{"encoder_bias": "all", "encoder_width": 192, "optimizer": "adamw", "steps": 7600}
Rows from block 4 of the audio encoder of a small encoder-decoder audio transcriber, named by matrix and row number. Rows with one number belong to one neuron. Each number is 128 + 32 x the weight over its row's rms, rounded and kept within 0 to 255. All counts start at 0. Numbers have three digits each.
After each neuron's rows are labels from the 100 clips, of 14976, where the neuron reaches its largest size: "strongest on" is what is common among them. Only what is clearly more common there than usual is listed. The data: phrases spoken by 400 fixed synthetic voices.
# gate: MLP gate (encoder.blocks.4.mlp.gate.weight, 512x192), inputs 0-191
# fc1: MLP up (encoder.blocks.4.mlp.fc1.weight, 512x192), inputs 0-191
# fc2: MLP down (encoder.blocks.4.mlp.fc2.weight, 192x512, transposed), outputs 0-191

gate.281:081142106119138105110133124133122153106126082087103156131052106104143167159169082080090119129136123080130121169149097122105154149060101166164089167154147125120125129099180165110165108139076214125127061145189129109120107163203101209156162061121078179123166086187132138109122162088093150122150141096112163102118168137153092123081142110102094196154135130129083130104170128050099138163179088139071127127152108176082141108166174117133134107121120141101118105140163138158123155076147081155128120169127103197181115144126114148137122142137117152033135135153083135109124097126125140168
fc1.281:111163078136083126115152163128102119084158136121144135165039164076113153158161112157141106106128217075118128156134095150112106093122144152170161095169168132112092154138136127128186068154107141146155086167140181151119089146192125157192155069137087179125143110118116135090105077110138181148146147102125144152057170221136139130159135123123117117102176106125133115116180114092088177133195094150094100153138157115082153111083164100105153134129100132130142098082156168173135142115116171115137125148115107196130111155143146082103103224126163119045139120131154161152090107146147150173
fc2.281:172117099099113105124139120126094136165183135108133095084175126114159165082137140140111073121153082132169088160079128131158119122124136094105121132128133110177149126176175122228087158123167152143098123105121123134080138068131105104098117121137145139093156113191138100171126079113121096113117109204176080147151102120033145123151126129175172109129153090111148115165077136044156129117156141122162161131129115136134119128138161130156164133253139114166156169135133104120157109174128106115171147125131110122122150153140088101131132103084110147157146120122125092000127153161206127108
strongest on: /u/; /m/; /z/; /j/

gate.363:180083171120135082108072181129079176128105096165140152161086147139182110148154167167136112084165171104078138089081165123128197077099078098157153099150105086154135162095175113137086075142160180106140109088159152081126137105097174134144148138066094145085150128114091130129110127128102132100138137130133145181156129089150169101123100115168133132111198144157109126158103083043109133159168172120130167139123115128077166168126114132189120147117149116135135179107122100184131076136073151078121148077094118166139080098191130127104094114134150126184062159139123167162147099137084073161
fc1.363:106109119111175190145131077129178070135113109132136097135145121155102110102173118136169130113089149076101149182133182150051161156128180171100112126102052115118088080142142098182126202160114112086084094123181114123090142109118141072138139096134115125129145086123153159142128108135101187122145111112108117153153083136136122097085162176150146185143108127088180102072136113166138121095082131134129084106169086169097138095136082097068153110121189131118132082171076122111130093199072094106139163062098142121177161117128098100170125070111139159140155137094051136087109137141153188121
fc2.363:140166120124110115169120120068166126155143180101144097088184143100090118122103127115132130114115145097143121164182101130156098148118107156081130185124080152127148123145152124010134170164117128075087132110179158123151145147131121094124128143139167162132091079094099115125127064125107104172118090079152098156112124114169136144118138143169160142153255124163120153146136138102151095115131094148179125159161110152105102157071071084157108134033154118103075095146158118121085151079137109116150145119145165207105151118124151114135108073186129136124135109106118123228156174108080132130
strongest on: /b/; /ʌ/; /ɝ/; /ɹ/

gate.152:121159072146097194184132138138142111220122140135118114145083159153133123111154117105104080150080166161131124180159163159191171060115071050133156147177110161210074112110111130155179086133149107100156133216154144138126119152152098071182130156093103152124127193156142167149146154156156147129104138076153100149072090107172134181102128154138109115104133149115129065110126171151087153133136150099139187071114142106111087118125078123147124129128102080104151114125114148140153164127152149104118143057118113058112152081093101124151129105064124111138149177125164127155152152158149106171
fc1.152:191141081103103128194126086095089158160109114136121158112089119170121108090106170091105126153106044154145145155146203129103099111145115112130131128197135147122109148101152060128148117156152158064140128073196131167153147150141076167154133084148100132186092078143082118160131170162145168123097175124179076096117149068124155153144109112100153189160181093122169090135111141074103148087076104139104164095157084077164129135167129156139162104131155156084142070135149154129171083069178146129146124141154132099104134108131096081155067103162163140168115121086109160117143163086092127099
fc2.152:077097194124074183103148125070165132073090129163138077158130116116154138139169148152150143139098161136202150115075130171092123118161150137121118134119124163138161142158085098171114141118138156126103125060114100121093106146134141067094119092144164099141113092081149166200066147161106145055100113139103124135112133122124164138198143122100122159121180157137161174117144121116113121127107133158120091165067113157127140137112101080195124173219160055091179105126047123140154100140115173096102146122110136198127099148136129142144134065131112162117168104092134144050111092119157071156
strongest on: /b/

gate.275:110142112081176121096091227136131111173132170096112107069117100089072183094140134124133113155122181119152150152130075168167134140115120177131110115134155124153089139178150138095162065193089122123120096130209058098168118152200163168148128108112145090156163139114143171141097164108120164144157089145118093143143142151185121134138129147124121105134092146127130106095118122123087140156136101102154157143137147045143115094145173089122164109133132056162156074123165097180051174123159090125142133140117142157146100138073147124122043140070107136103174106114116076098098070101138152179
fc1.275:106123117132112211140094109109060157128122140135163037112059108187136088120123073131131080079121091130111078095156078166122166140196141086091160152146106111113115175082089138152161125147140094094122180094129153108110152155133134048110119140138164118134106103141155134158129074109077102161126125119102096139143117064119148117132138121090130146182164101149103116141136124139113157112105125056128117151109177090126078148099095117122103171095116171078205115096124080123118115121062127154167123116104227122108138126081069138156136146210116100143101165052114170137135135129153100151
fc2.275:173123134143098108046145121153157122177125135176145107105106107136132124127102084149128098084165118144085178110148121149128157139110167104178123152111121150111142118119065112060144057099162134127115123114126114119043144117123073143176120075162225137092135080114107145123147169144181125101073130041172193087123085126182164128101116134093143122116134113124121151102161125113066112114192087110140157159178142169140108132113162115091155166063143129151137143085099123138128117146130197121109169159159108065145174147164119161118142150095159140087177123155107076186153176103057113130
strongest on: reverberation; /f/; text has "left"

gate.415:083092107071102157142122166143105092161104103057142115131187183077106123128141073074114106111216144092113131107147140166109168155121181104107111154117156147144142151151168153118152129197164131137174210150136153132119147068118197142115121173168099150089139076107090194060123107090100126114154117129072103134102187098146119146090134088106108129138150129180132131111154129117184124150099135110135145222155147119184123114140116099133164136108097111098094141153147125197123125148072092062132138157184104127195148166113106144109132141139116106114090151147085181160152122122149129197
fc1.415:207147142170091139109137150106109192120149115198121108133124188194191114185141061134110040109093069123138114154128095110126120156050122072148136125091120134090122157102089106086108160133116142146149093101180140115093128091109140121102153118139108122137116121126171131108131140099179129120120131190166142073125093146134162165167156099145100129087128112135121107110155084109072142165095113126136169114174123058135093122143196114133225109177115139171060150176171111172077075128100128088144155126092155134129118144133126076119104156151110187095068151134152157119142187138112105112
fc2.415:115103054182128159031092195108101127148108137142149151150090147145124099177150166115145138120136128150158096100043131172114111079142149121072135136166125092132131150137187166140144200041134178162129069118162089112133154160097157184100170125148158184174143142122120118115118130094157077127104100102124127115092141129171118098148168176143120051115130142150107126175091186111087137106204138095129118078138132084163144168133139119118153168182150150146158104144178100121120112141107114115145115142092109095122126166176181141098110127095093118099097112173067130032119126130138112100
strongest on: /æ/; reverberation; /p/; /θ/

gate.13:164113057143127111160099119125168147062097102149149123102190152117092146107150141150090100142109112084146174187163164136110087129151107079156181104134077117072102112130156166121136108109178161136113169092160151086146104130108140072147102069160115091204105127133155150130106167189122121098066089130169101151155163147164156096173124145120139040116136105098086143122127146157149163106122136125097144186153102205143065093165199111130155172147089186165116153033147141129096077138144120147125143132124106098102120116164151163162107137204110170140095142111129119136123182120091150124
fc1.13:121109062100097058109119102107144116048128172162108174089136123141070181134079114125160113197130120127139081117114074141058096111085086116168102159153132152118134145139135167165114120099128169162125123092120165141176067137087096177152125094160140091137113142103128146116148141193102147112107102150147123058131127201117127078127096130158102107139108118102129144118138170093197163140194116128054091143132126202197095116149158107167120141066159142123097110119105074100148124115089141178132146162170142147162118139138168121120122150151127149136132177147189132144172201195092166106
fc2.13:144162109102162112120171133129168102123103148133139137130113165155164109120067174122127072137132071157143134150156140109123175116144142115133120080099132128071066175128140118204155148176147136129118139122093134187183146107118119100169120193150143091124112137147109097130079171117128149163102112206176092104143134114054105117143109101150146132105091127143138119142111115115124128131146170147148182125106111087148140142131120176092079134231177127186087105090142090094107087124147150106091108165145134087093153124149129097124144116149164106148134163141098164000129147152228107131
strongest on: reverberation

gate.412:191080065116145148053065151090143106182192092172119094141104158149094162171136212168169118182078134111114137157164156083101146152081132094164199110194127122102130143065131170107110132125034206144128115120153140108059140118101145116133130149138118168119152173140122136110080126119114146112165122164128110172128140132125199065136122164108116096118112104148132086161157097091074085113141183122144146104132141173098129114141120097120140186110166093114134130067099120086171102140162188107151171142161124080134134123123130138128147150111179102101167154159145144138159167142107164119
fc1.412:152127071134092078129186103132108133113100109089090122162100152160141119155144151130147175161111094107176077125156124147055138149096183137219128131108102162135128138153123118089160121112123111106080140126151135117088145136145141078136190115161131185128173168077096090120132083157165131109142135113064097155103146146166194116155137084108136055100110094161117141089119106127138063137101149135117100202152123169162037208088085133124147146128133113149134096138143170087140159172112198154126155094088100086153179182135085165097191125173181094108114094132122141100170131100133122131
fc2.412:148158176118110113135135179178152157124112101097184115103135154170112094144105117125118092112150126118203109167121039094160059100146054177066142162180089171083134071148104161152168123113073125166111161143115154184111154086150157101119141156114146097128175115129100134115066149095140083084117122204125140131114105150134167156191063117157139123099082089195112159155109134126140076092168139096127090089104100057107161132083127114161129108160137134116112121108164099107079183177145078108158159127187131136149142157133121067098165159136127152115101091155132171074143117132135116125
strongest on: /b/; /v/

gate.114:134073150069122123142129082068068104173158045112104105183115110138119145159170133122171083127096136103137163108185131127143122112139112153164147145122114112115115095110098160089128075083093102098094151138083129136155115172159143105118139221166112133108123132116114116120140123114094103109125204077089161142085204117094141159133126093113176144103101091112150089138153078117133102089122132122123122135160174104029183084135110117147190196138134151136147112143169103143123150067149127165184115151134156135090113130133182153148131148147077107120105108163120173193105210092099199137
fc1.114:126094114144051164135137163103148128140113139157152139095143120077113139078145121125133131142108110138127151119131102139081151097033150145102068133131090138098150108099123171159101146130085136236102073106146136136180166138117115154089073134119190150092130096125148101090129079037128136128105168203133120180156110084144122084185068122127087176163150175127096132129122135116174175114136067093095150155111132119133176125074221139100116142147128094145184064117129110047131118099182122119106096135133141101108128111144131101140088179128198116146147086105108135119103164160114133151
fc2.114:147077157142133132121118185156101084140129125160147161129111113127158143149149121116156130117134087061094114127106098157068147093136150185170076170104123135116126138096154141000054121132139115103140116089131126151120133110128118127155110077111136151152150138055108098147126065109110159116124185044102114109130113162198110141138155153135079145112202082099151112109113113138106133107147095156143141112099103135099187096132183155104091144039136159114143117155119136114169134122162125143145115155138123146132133132121218137163086090145132119101102121156126104255121089136101130092
strongest on: reverberation

gate.91:164128075099178183121132107114115138115116093125133088148127167107101163185111184115111160189108162135144075131143113136142102089159129155177137176153111107117129158133169136083192132126144157151152090198159148114129147183071107170164171151092086160110160130074126104117080109111130148064109176144076162107149162098156177127109093162104169091142149169185091110178129067108091073126063166104128094080174143168154062126114116135121144063145117043105103142103134121136131103061157146162159077126122130144107133102152134096159151102156087100120121079123120135147147162078118095186
fc1.91:138116138191199121146135133074117117178114148166106117122150092098126218152141119068116104164097189131115165100136131169182116118137116140161160074154111137098111096139160152114155133120152145151188184193101092119178116135092056131179158084141099141089129142124185112159150164150174126159091138120102172155100102083121178133137143132155157198135137158175090107147155129180091132096082074196062115136159141087134136117150108083132138136090080102094111146128090157159153101143081057157091047100103122136121168113075167140087148110094133154109101130125146151143139159132104090175
fc2.91:141127145127137114096121151143135169175119203145104132113204121072094173117057137163119118127145109152156112145118097127152130177109154120105129087103078140135132124128147109159072136184170142127114117090139139104117078082191162108172135141125151119152128169165142132174105121141112172135180055141142115109178095116041092097191177112095156172097100130110147175129138081108166137154133115137082150166148137100112091112149123209154151106164132145206104117121106065103083087087118117110088132157086112133090214131164094108112082082139154133167138157131109168028101104110110130092
strongest on: /b/

gate.354:045170081112156125139099128141185081112103114096120136120188159075076145120128156116194137171127098184108068156168169158096107158112128137133107084147167139104123141136130171115188108144120147070142125184154153131140088042144182100097099130134118098128156130081111129112126128113095166176129095104129133133173141091184088151094065113102118143105129173079074164126179123132143142153183138178158090170137146082117116169073126131135109093122104184178112123129134182098180165100124122135135096107161110152139136144132171152098127138151210117167129134174126213106111135053155157133
fc1.354:156117128129179116111114095080130117105117129130113137114094117177102068161146139099204122085111170098126193128134097124147107102178125106128120107077190124144091133130111145125113167097114176108192147070112080140161114161099170098079155174126123125133189117092117158123156130173071122108111139125134128142123101155141133150089178109083195116148118059079136130165089164080133159185103143110176128072109139118093136061149098089099107155164100107130179179183099098125172146104177124089166164117090065049142199141161118174131142052127113124125139069108088131124114121109112107176
fc2.354:116113170128123140131114114159155154105214150055136128102132168117120097135105172162080125117127077123103100117138089101151138147098156121119126079173125120138098153115183190081079163215157191153115105067197178121105110081117154139191151152062086077157170109130090134128124086073196180117049103086103129082107123153152128119120163119139083145148114133149099138123134122137123143139151105169080143146138137079112092124094191122149114094117177103131164182159182118085135108135126133142170145128132103108103162137102159143102098173117123109089105081087175138170119120204089127083
strongest on: /w/; muffled (low-pass)

gate.153:120141161168138064120082059138122097115202140133159180160102182167110121172071155087110149126121136143096051114161142150087106165133073138137163112204107122082121155126120158160109137155092129095124120148146178134126102160146142149149048153097124119240153121107096155102167119119173144172165141123122095109088150145147097098115100113125097149089182189151145167136101128103110110135140134130106093138161131146127182092151157142105075113118141161128136175106170078075093116124145136116123136119132175134116091107109137092112172138100208057138125126214118173198146100123091137086
fc1.153:128145115060163117087171156147157140129105102150096068070125136131108110070123220111140159158144128105174129077108138162090121078158129094159055111107105115170116183120180105126072185170115135099170172120137093153107102166126116186109116059135210130150100139150099130121097089110091067108135121099105157122156158120071221150107103076129152116150084131104141132145115082132134120143147121079127122144141133141102123117141090120075136141104137070104153091091127108167151153086116154157141134106106092066147155175149040133160120134070113147179113120080094099105192098127139143129
fc2.153:126109115165118151157113103103160125079148130137149121135090139156141099119200150136113155115143092054081116095150156116147082140096163108105097136129113161161111167120105120000097168141163169102152061089138100105118124154161143160123107143171113115159104092111106129179170098124116134089103140062118132169127190091222144145123174143113074196133204093103111075140154101086096126115122120172125175089133120154117132121151130087142126136039102133123114152156132131144145106101138148143144108091112139169103169164139165116118065162137127108134141089118111109255128135126096152149
strongest on: /w/

gate.144:058125147092100133195058114131109115120131151094155183112048172104106116094101105148126160136114118094091133101134083103134196107056113141121098103087124185128133136112103133123091133152105140115134120113119060162149127178175133155079153085142121163145096111145118194152155107159146106055181148134163086095081209125108165141110136096099151155068156135163160140135157199047171150174136166111130098115142122105111133097093103157135163111113069112097092195112118120071150090164158139136164114139127198161117081121070167152115116136129100113153110145095164128136130100116068134159
fc1.144:130166128156108118140155139109093127147137080124115122126117139157147151107160138086141116148073149112153158162102142111184115077128126106136168159198134087179086120126163141137156136054147136131133109201168082118117138102105064103150108132151106122073188108167165116065067067144164165136132170114094168122093094136106032085112083075096150094134119177145162105175087101167097126119122098150112062097145127117133138113101053123194103156186160168113110195209161116162166146158183143083152124177137114131185150151102128168120119149116134104129126095124102132148129125136194135142
fc2.144:103112149117118129126111133140131135098141132122136095117144102128123129121127185128145179133119129097085149101121171135150128166139145164150173163121120095141161129073107108010176093111137138096134118139060092195123114181115137129131127142149136164177114120105152126128165133145117109102136179015154159127121161129150113127141171150157143139081183162132098100152102095113127079144102135100146107095159108136115102113169107108105076117000080132090150156108122108088134137052143168111112165101096132131082131114144164164126098105123157122123134140154125135255161150119084084157
strongest on: /æ/; slow speaker

gate.2:089122097145154137126156143176089110148175093128113100095200094130130155134165129126135131139061157089146120138119180126160092181135133141058130164105141168104145106134087154131121122139111114149091104119065162167152188133123138120133108230089103190096118140135139142126155127139142146159141098165190145157069153146182147162097132128154138198083109167102133115212177137080109133139155095140162104052163148118136120063071157103073144069087090095189087102159129148186094170070124115158098125162105123114143100115100134102109130155131108121160108107168110160150107160139109202159
fc1.2:108115128120124195199149063142087083139137055145086098123145152097189130092117078101097105120137111177129101121086115153145137113128144098115165061087115166116172110194151117107148136193118118144092109132112165135191118130171113114115099129117146109073201121140160065147129144130070152128206117126141087122103134052124161136114177128187107229128084151144127100156150164091131125112162105131123145084143164163123109106084078144100123135148106088093084140152120145133114139145113120134095176097118153180153138105097103102145112169097104159132120070113170099115082176038099157107
fc2.2:127202146136147138114176189177128101111168120143157102110081155122131111118093111108161101128120112152136110135118127105140083128141150138057118136153081125137164086167151137222106186107095098134116132116126145199172126138174120167097133145072165156143093128097143119183121123112105127094154056168170170138095114129133159155145112138184150115140051096110113143156159146057122094124139101106175094094067123104103136091136119152109087112190099123174144130140107143081046104169129112121156146095164128161126110161118070107163165123141148128164096090091100082000087124130138150151
strongest on: /u/; /j/

gate.464:137128156069130132137135128155123150088134183183152130097105120135191121172149089179182133170139159153114157162097126091135126154140138101060098041120201094057124142134081101119138153123121148121176141160098094207084176099146140115146136174145105164074147145155121049147097113100120074129106151155158094100119113122126126065142176112169121171092103114177190117162081155069117142162187126116147121122150087099095105132098069163105108156158083159135171161081201182152141161120120170141154129094122134122144107147128105099109105107134201113085141137065116135114126089158136123145
fc1.464:063134129132130105124095099124152124136165182132140145107062141152136099127102138184147149154147155091126155116188146139106115129171098069108078121171154126132123165111133139158129154111111103119182100089078144196149183115161164094160131148146121177079102137144080131149094153122132120177136156154139102050113124059115129105143138103115176204115156128182136139147030149082134146081112153116095135129093097119126078119174097140177114128151117091153110172091170202173150201144132171190108121122152111119156156192141128095170086095131128118099195125103122178079199138156162127111
fc2.464:159156073129101132096139119147122157095116098090123108115174134123101123089162122099117094133157090102180107181152152123134130120104101161184149139129068109141137118108152111247169049129131127156094138138159126077097094114082135108108145134144079085165167136171111159113131128106137210135108120211139123170147118134095130125111129108145109093144097151104116107104195174119134120104139108146133152126151156111142142117143167131136186124231101099125094073132113084095136120170114113118101120170132094093104183116137160149115118193114112151159154078155157155000125191110187147128
strongest on: /b/; muffled (low-pass); text has "table"; text has "bird"

gate.266:130102144161114119163096101099077144152151133070094133127113080179124142110086139149120141096111110153127115183125115159148132117179086117154150141186229075157150124176008135103165154088079118081097140204052144146118162123143113126074167143120131131126100181163176132205147121129110162145158149138116133147101080091107137141070191177113113127114140138147130131123164167115104205164128133118115143087090138167155152090103118152058112064070066162133131107130089129123117142140174156125120141142151163131152102150134109174079111147112120119183134121118143133151108118071087158097
fc1.266:134133216139141116110154133096163196178189154113183130124143133146113067166139149105149181138136126115099113101130142134092144120196169154160066132084084121094131069162155170118129144117143134159139211118170105176154085152151125094129173136141146101097126133082111115111096117124149116074064132180072098102147120125095177150189144064098155124152143104106137189109138148167164072073082103180093103133096080121178161140117091138146089168153150098133131155153120130139123136177157188104117120111156158159103116146091125097099098094121153082089092142119058132110129054089109090157
fc2.266:145119183118135191090129144125161169106093137169147073131080170116157182115130136115120108127145142096096097167116139126153151116113108114082093172119130171143120151083162120067177130093158214116136060119119123111112143149131112104166063159177148095129110135167131157114126164188185096149105139068185146132148147172152127129159120135120114132113146146149035066138099100087102105148174139130114192103189113131099163158118134105117148150094101074062116153044130104140138138089108148154120080107123068112091072134126133201091118142142108166115137141148128171209120098129143052145
strongest on: /w/; /ɝ/; /ə/; text has "works"

gate.451:171044089065134118090157093075096158165076075125154151127149090132175174125058101112150107143137122143124105147125047153102057070119142092152112082186142128127154113111131132157135086130096139146167120124133083083130127141159158110171158133155157107076160096161134107116134125155061090108124130108103143114136171147159077162134107149188123133141172116136128088148151144154124113108045127134134128115122160160133158099165087109167107145152122116176146189162133114185138135124147169127114142153109139122138241161136125152103105097129084181087165097102169147125147167027111183119
fc1.451:087093163165083194126109112120099118132135166099112111166070177073116135153112130124122150124170162119156123155083113125132149136145158091108139137027071114149130116117168131168084145154112097089166130136089126102123138127154178139107148122110112182071084060069128149114089218121185104108135135097090174086131134091095081144124115146085170128113149131079102128100152105164166084109121125111155151120169126096142112131158097208130096207180142057104104178131112118126128091132139113150112051131153151073111092150068113132092170100140152096104139189164084149167110151136154141097
fc2.451:139108158119104089140076136142184087141182152143101108133186066123161149127129116105138109145104123220162172094128193166161048094130127147158127111157124141139115102127128165042136145095123147131115136161116088170155141183125145102172153162132162135123103158126120052111209123121102107074127170099138151128102116065138063123106096148114121101129133194177138146123119125160145143112138090085133120091131107132149106113084168108104110142060122131141197133130133092157081186155111178112216138119115135100117161046137116158099092134151140125147137056132120105158180131063088164116
strongest on: reverberation

gate.315:166111146117182110156150138072115163185154099110111116116188145194118128116101046131128114156127155142090117129094103152107123190167100154092167106102104068118110118110092142108147058116070130070062131132085112128087080148158143140132111088088125152061136125089096100083149137155165148111192149135129141066109150132113033164121121132137146153112177128123142121135111129150185146169055107111102093117116106160077089104128132151079112102065131122215129149140127162146138114095102120115151136187140153174118197183115094105111127076169124104119166147131173161097067133138109130092
fc1.315:199082183118129090119098147144109140125129141091063101124136129134153112139077132130156106089153153113143168136070122113138103128150102095158134123078140093119097107055182159180089134150135163132099128100089135142089164164092099187201138126133117084186133096082150093123102150102155133136125118153140142141143156138145088191167098138084063104203088096133065119106129147128118090156110104152148180124162043111164213080197139154147178192110148145125201107078121113165132133098143163108125105122083151130104167146130168111153095076182110122103139126135114098105149159160096133170
fc2.315:092173140137125098084120139140148159136158165105122171114162115140117103163100050175110089094161119117140125113117103152121177144152117142113130106099132094133130125098120144127129113184058076125114145113136134166125121163153165104130143091155124130162121160119173091151194111087149191181133038126115137137158150155230087113142101057129105145090143107103124205090179096129140152177118087145182126128111108151135115099149176124058112045107103143100031081098136128107142162131186141071160123141136123155120156108179147095089128152185157101144096073108120107151112083138126186108
strongest on: /w/

gate.272:142116078165123204123078124100058135139143127093160164167101116124101157131135102164186088107094145080135155128145093192143209148138151146156133126111131096073176136168060142084176099125100096130104132111112103158130090156126132172112121185080097065101168122176132099107165175085130104101114095110146115158119141144161092097152139155117119197122119138075127130105154124132140184134092067108127121154133153123068180134139174145101103083141107137146129133162119170082085102127140102119148163098176150150072073152129166223102163143132113124157108181130119134151061167064134188110
fc1.272:119109177094125055119174167114139163164099095120116130101115101108150062125154161091187116152171162121107172187115116149152102108093135147126070171130104183219139097099163104119171109134151171154156149153099088144126169171111160077096164137204126113103186175149105139138171075131097114135090128133099080137100157070154126151138110134139088087159154165108121086182144089139147077111175158156100162115107098118129149092090128115156174172114106090106115114140095093157140120115127122130126085178129076073183185122163123122131107140101110130122142100178106161108198079222139108122
fc2.272:095129177162086186093113164135161138120092140120149078132137138121115105141168139117111139106111080071107137090106164146189136125102152139080102136134114141177126095114167103046126155176150186142127081075183128167074124200162139096177165120122134097150091167075123152174130084117204164113098042148124145156134138130245164111182144092172088123133120115134109105148140081076148118101130135168122161101130131131116132145120145133177077114114122136095114114131115076137105145132103161094115084151095078156089122128181189109134122196116116149143168048114106135159146109170121129146
strongest on: /w/; /aɪ/

gate.78:125156172113159156129124095163125120160105122169226133167081080124149089106146137083120148128119128112102082158127182068128094094167078111145101094159145073077094130106152195133101141146128143119181142124100098114141101127170156117164147105131137062141144057127138127136121160106137198121141177112107148154096153085118123115095158148112140150110119097121110043141059134165083116133124138141127053088162172160081157069162090149132153104114127116169179151168113162185113113118121087177131169099102082113141096112066111145119226078092172098111144146083135138109159151162094110152
fc1.78:161133129109113135130149084087100142095164100103119106115161133155151134092142183124064101127109127115124119166202148191092146117187106166128112094108118099174114154135133120116118146139117062183061107070082162090107148126163159184146147139079148103147189117135159154109107081099142239026155138096095107149143153123125111129117138186102127150164104077087101089077128139100110131044137095135105150147169150123122221079143142131123117161108089083131157129154120128149190118117135080104102127133094123118115166186093108139136085121132072097100173142135172139152129132117131130193
fc2.78:120141131157108162134116082161109079139150132175113158126121101111112107157150094147140158209082098073144130084092142128095086095134140127116162158148161062172140173165141171132157131151100115051143161151161107093127124155119165132118128107154149111072162109061087057208120093122131144222125187168149093128133081143142090172116148161128139105095110130120152122116115156185099153100145066128110119097154103135137167118196105088106094152170111164109147174133110100175099139174134178113147145123134190162100098104160106177134132081173072131101156089070163052155125101148160104127
strongest on: reverberation; /j/

gate.207:158123113157146120092102074109099139106142142070133150133082176081111185121098110148125115151112150101082164141181089104094116151136172096113179132089127111152181181110165116141137126075166097062123078130121149069150139116171194134109121227124086071116148119089144157145139102144137119135142128096173136116077127122139136197123115126134129143093138132068176099141152211134132163124144114145165163150086171106142148171140119095102083133148133130166068215104088127094049151151184118138146143177133178155167150093125102148080100143111146119112116128121103157164157182084173183164
fc1.207:074152168129181083135115133131091085083151104085107113131127044122083137163154084151139090138090107095134173165126113115123080161095112084131153127128100109089124131144179149108164098125093139129100147129132172160155098154212107152116150091184148084093128170129111114098113159125084127158156127089121155083110125150124098156153065094114126131094164203170142154089122113158106167111196137145106066159136154180076141115144165121142076104163134126156090194102140126105100193102125132102058177115175114114149089161080147108161147095165123140077191127121109069035118138110098121129
fc2.207:191155121084123170111183159137089098119170121158080106158117059125158156143113129135130082103105184180095117131093107173046091094106152134112142123132115126139195134181156077111123153074097124119149072123097095101182154082122091145155146127098164185063120117155099102131104082117098094057115205042129162129076159114117099109090079151166135091112096210166109112187093132090141097116169134137123150080155144140157175111120165131113146198144113115130157143127097098170145107143134159136194122158145154131138121160120140194097105121126130138130152114138113107170175160093128153139
strongest on: /w/

gate.96:098113146152088136125128156146155208154137116102127115160136159158102125109144159087156128111157108082104125122128134130103183143133086122122102126135145150111092119085083127121216142042142111199150074196172159129191114161145124143144130139089124132090078095176143131130119112181164112199126172116149166085106141146117135095130125119102124123183123202067105067150161161154138170168159132151084118104136123134129124115086163135117160138114185125105174156090131157074142090154111110076068117181198144094174083089116167124103141209134136129118113125156202112134111127132127042121
fc1.96:127128149165172131170071096114145126178137115146117173073134111116113085073074098159107080122105152138125116090123127140164158180092190116191125094174100146139145131131167077098114113177071104098155140111055123078100126120137150101109117176127080095131192089088145129120132099117079139126155105151125121085131137098104144148165156139136164128093155129193159087093108138133157090164104124189224089128105110129139162085150111165110080113131093162155100139147132130053161129127154085123113144115111180205107104135111099150125091050197135147150151100117146135098111095174120194061
fc2.96:131119154150133145129101083080128129133105146137084123145124119167138132170125164110126116154129130126121135094133176127089160067113137092188141152160096112121140113111130153006142146139151190095098151135134118092092103161120124115128124169096099126139115146078086121126158125072137145090157106077139148149086144164220132147085116147174155118115139130152089126156104132137096106148170112153101142149103114110123157105088161124137067148054162149152132154133123068139167162068091166105112082153062152116108115164134116123142121112206117127155217103099101143255084080161113186111
strongest on: /b/; /ɪ/; /d/; /ɑ/

gate.184:082191141147164129146078170166159164065095150185148160085149184179097166129125138134150132155095135172172097117145118157176121114130164109176110083166174083147215097057151107124123120080149136114108113103116100112119092157122145183078078168104066121131139144157161119106060196134095088137080120115163093140089103156116133136121123140098158130082146098143133131159166130114084134168116133114124095119163184094139157108097123140178114135116136212124140234117073130065156121112085155134138122127105114170105134121110157158132123158122065152153080147153124105184145093096142107167
fc1.184:143134075147134133158090118083102118129140139150116169080157103075134125087136091148111121075159150135092146146142127138084196190153038145105156182164079141158144121126164164105155133118106153108120132113164146190082129150123071099119112134146134113086163136112146153168130110126120112090131110130110122175151129065154155135098112125127082120095104139167120076090117204126088076148147114169147145141146081103099143095149122118087138066158123123184109040127124154175075094122191120110102159077071107127156132072137126106134201145128205131089153209159078132087114145105102179175
fc2.184:127102116121136093134149137103181060118154159155149133161148130152131113088131095096159158113111119114138150140145104153129106149116137119175125088120080128132128105181108141002114078136129162144130127161140130131150113171154100125157131144110141146147122084105087054152089149113143170117153150041141118159101132157114120150081144129117110147107182090093127137136116084106170139080123133152132159131191132112109086142100056107091116126030134149166099136154127160162108092125108186111081136185093154102119132149163158106145188124141124111131161133080079123255132131097074140139
strongest on: /b/; /ʌ/; /v/; /ð/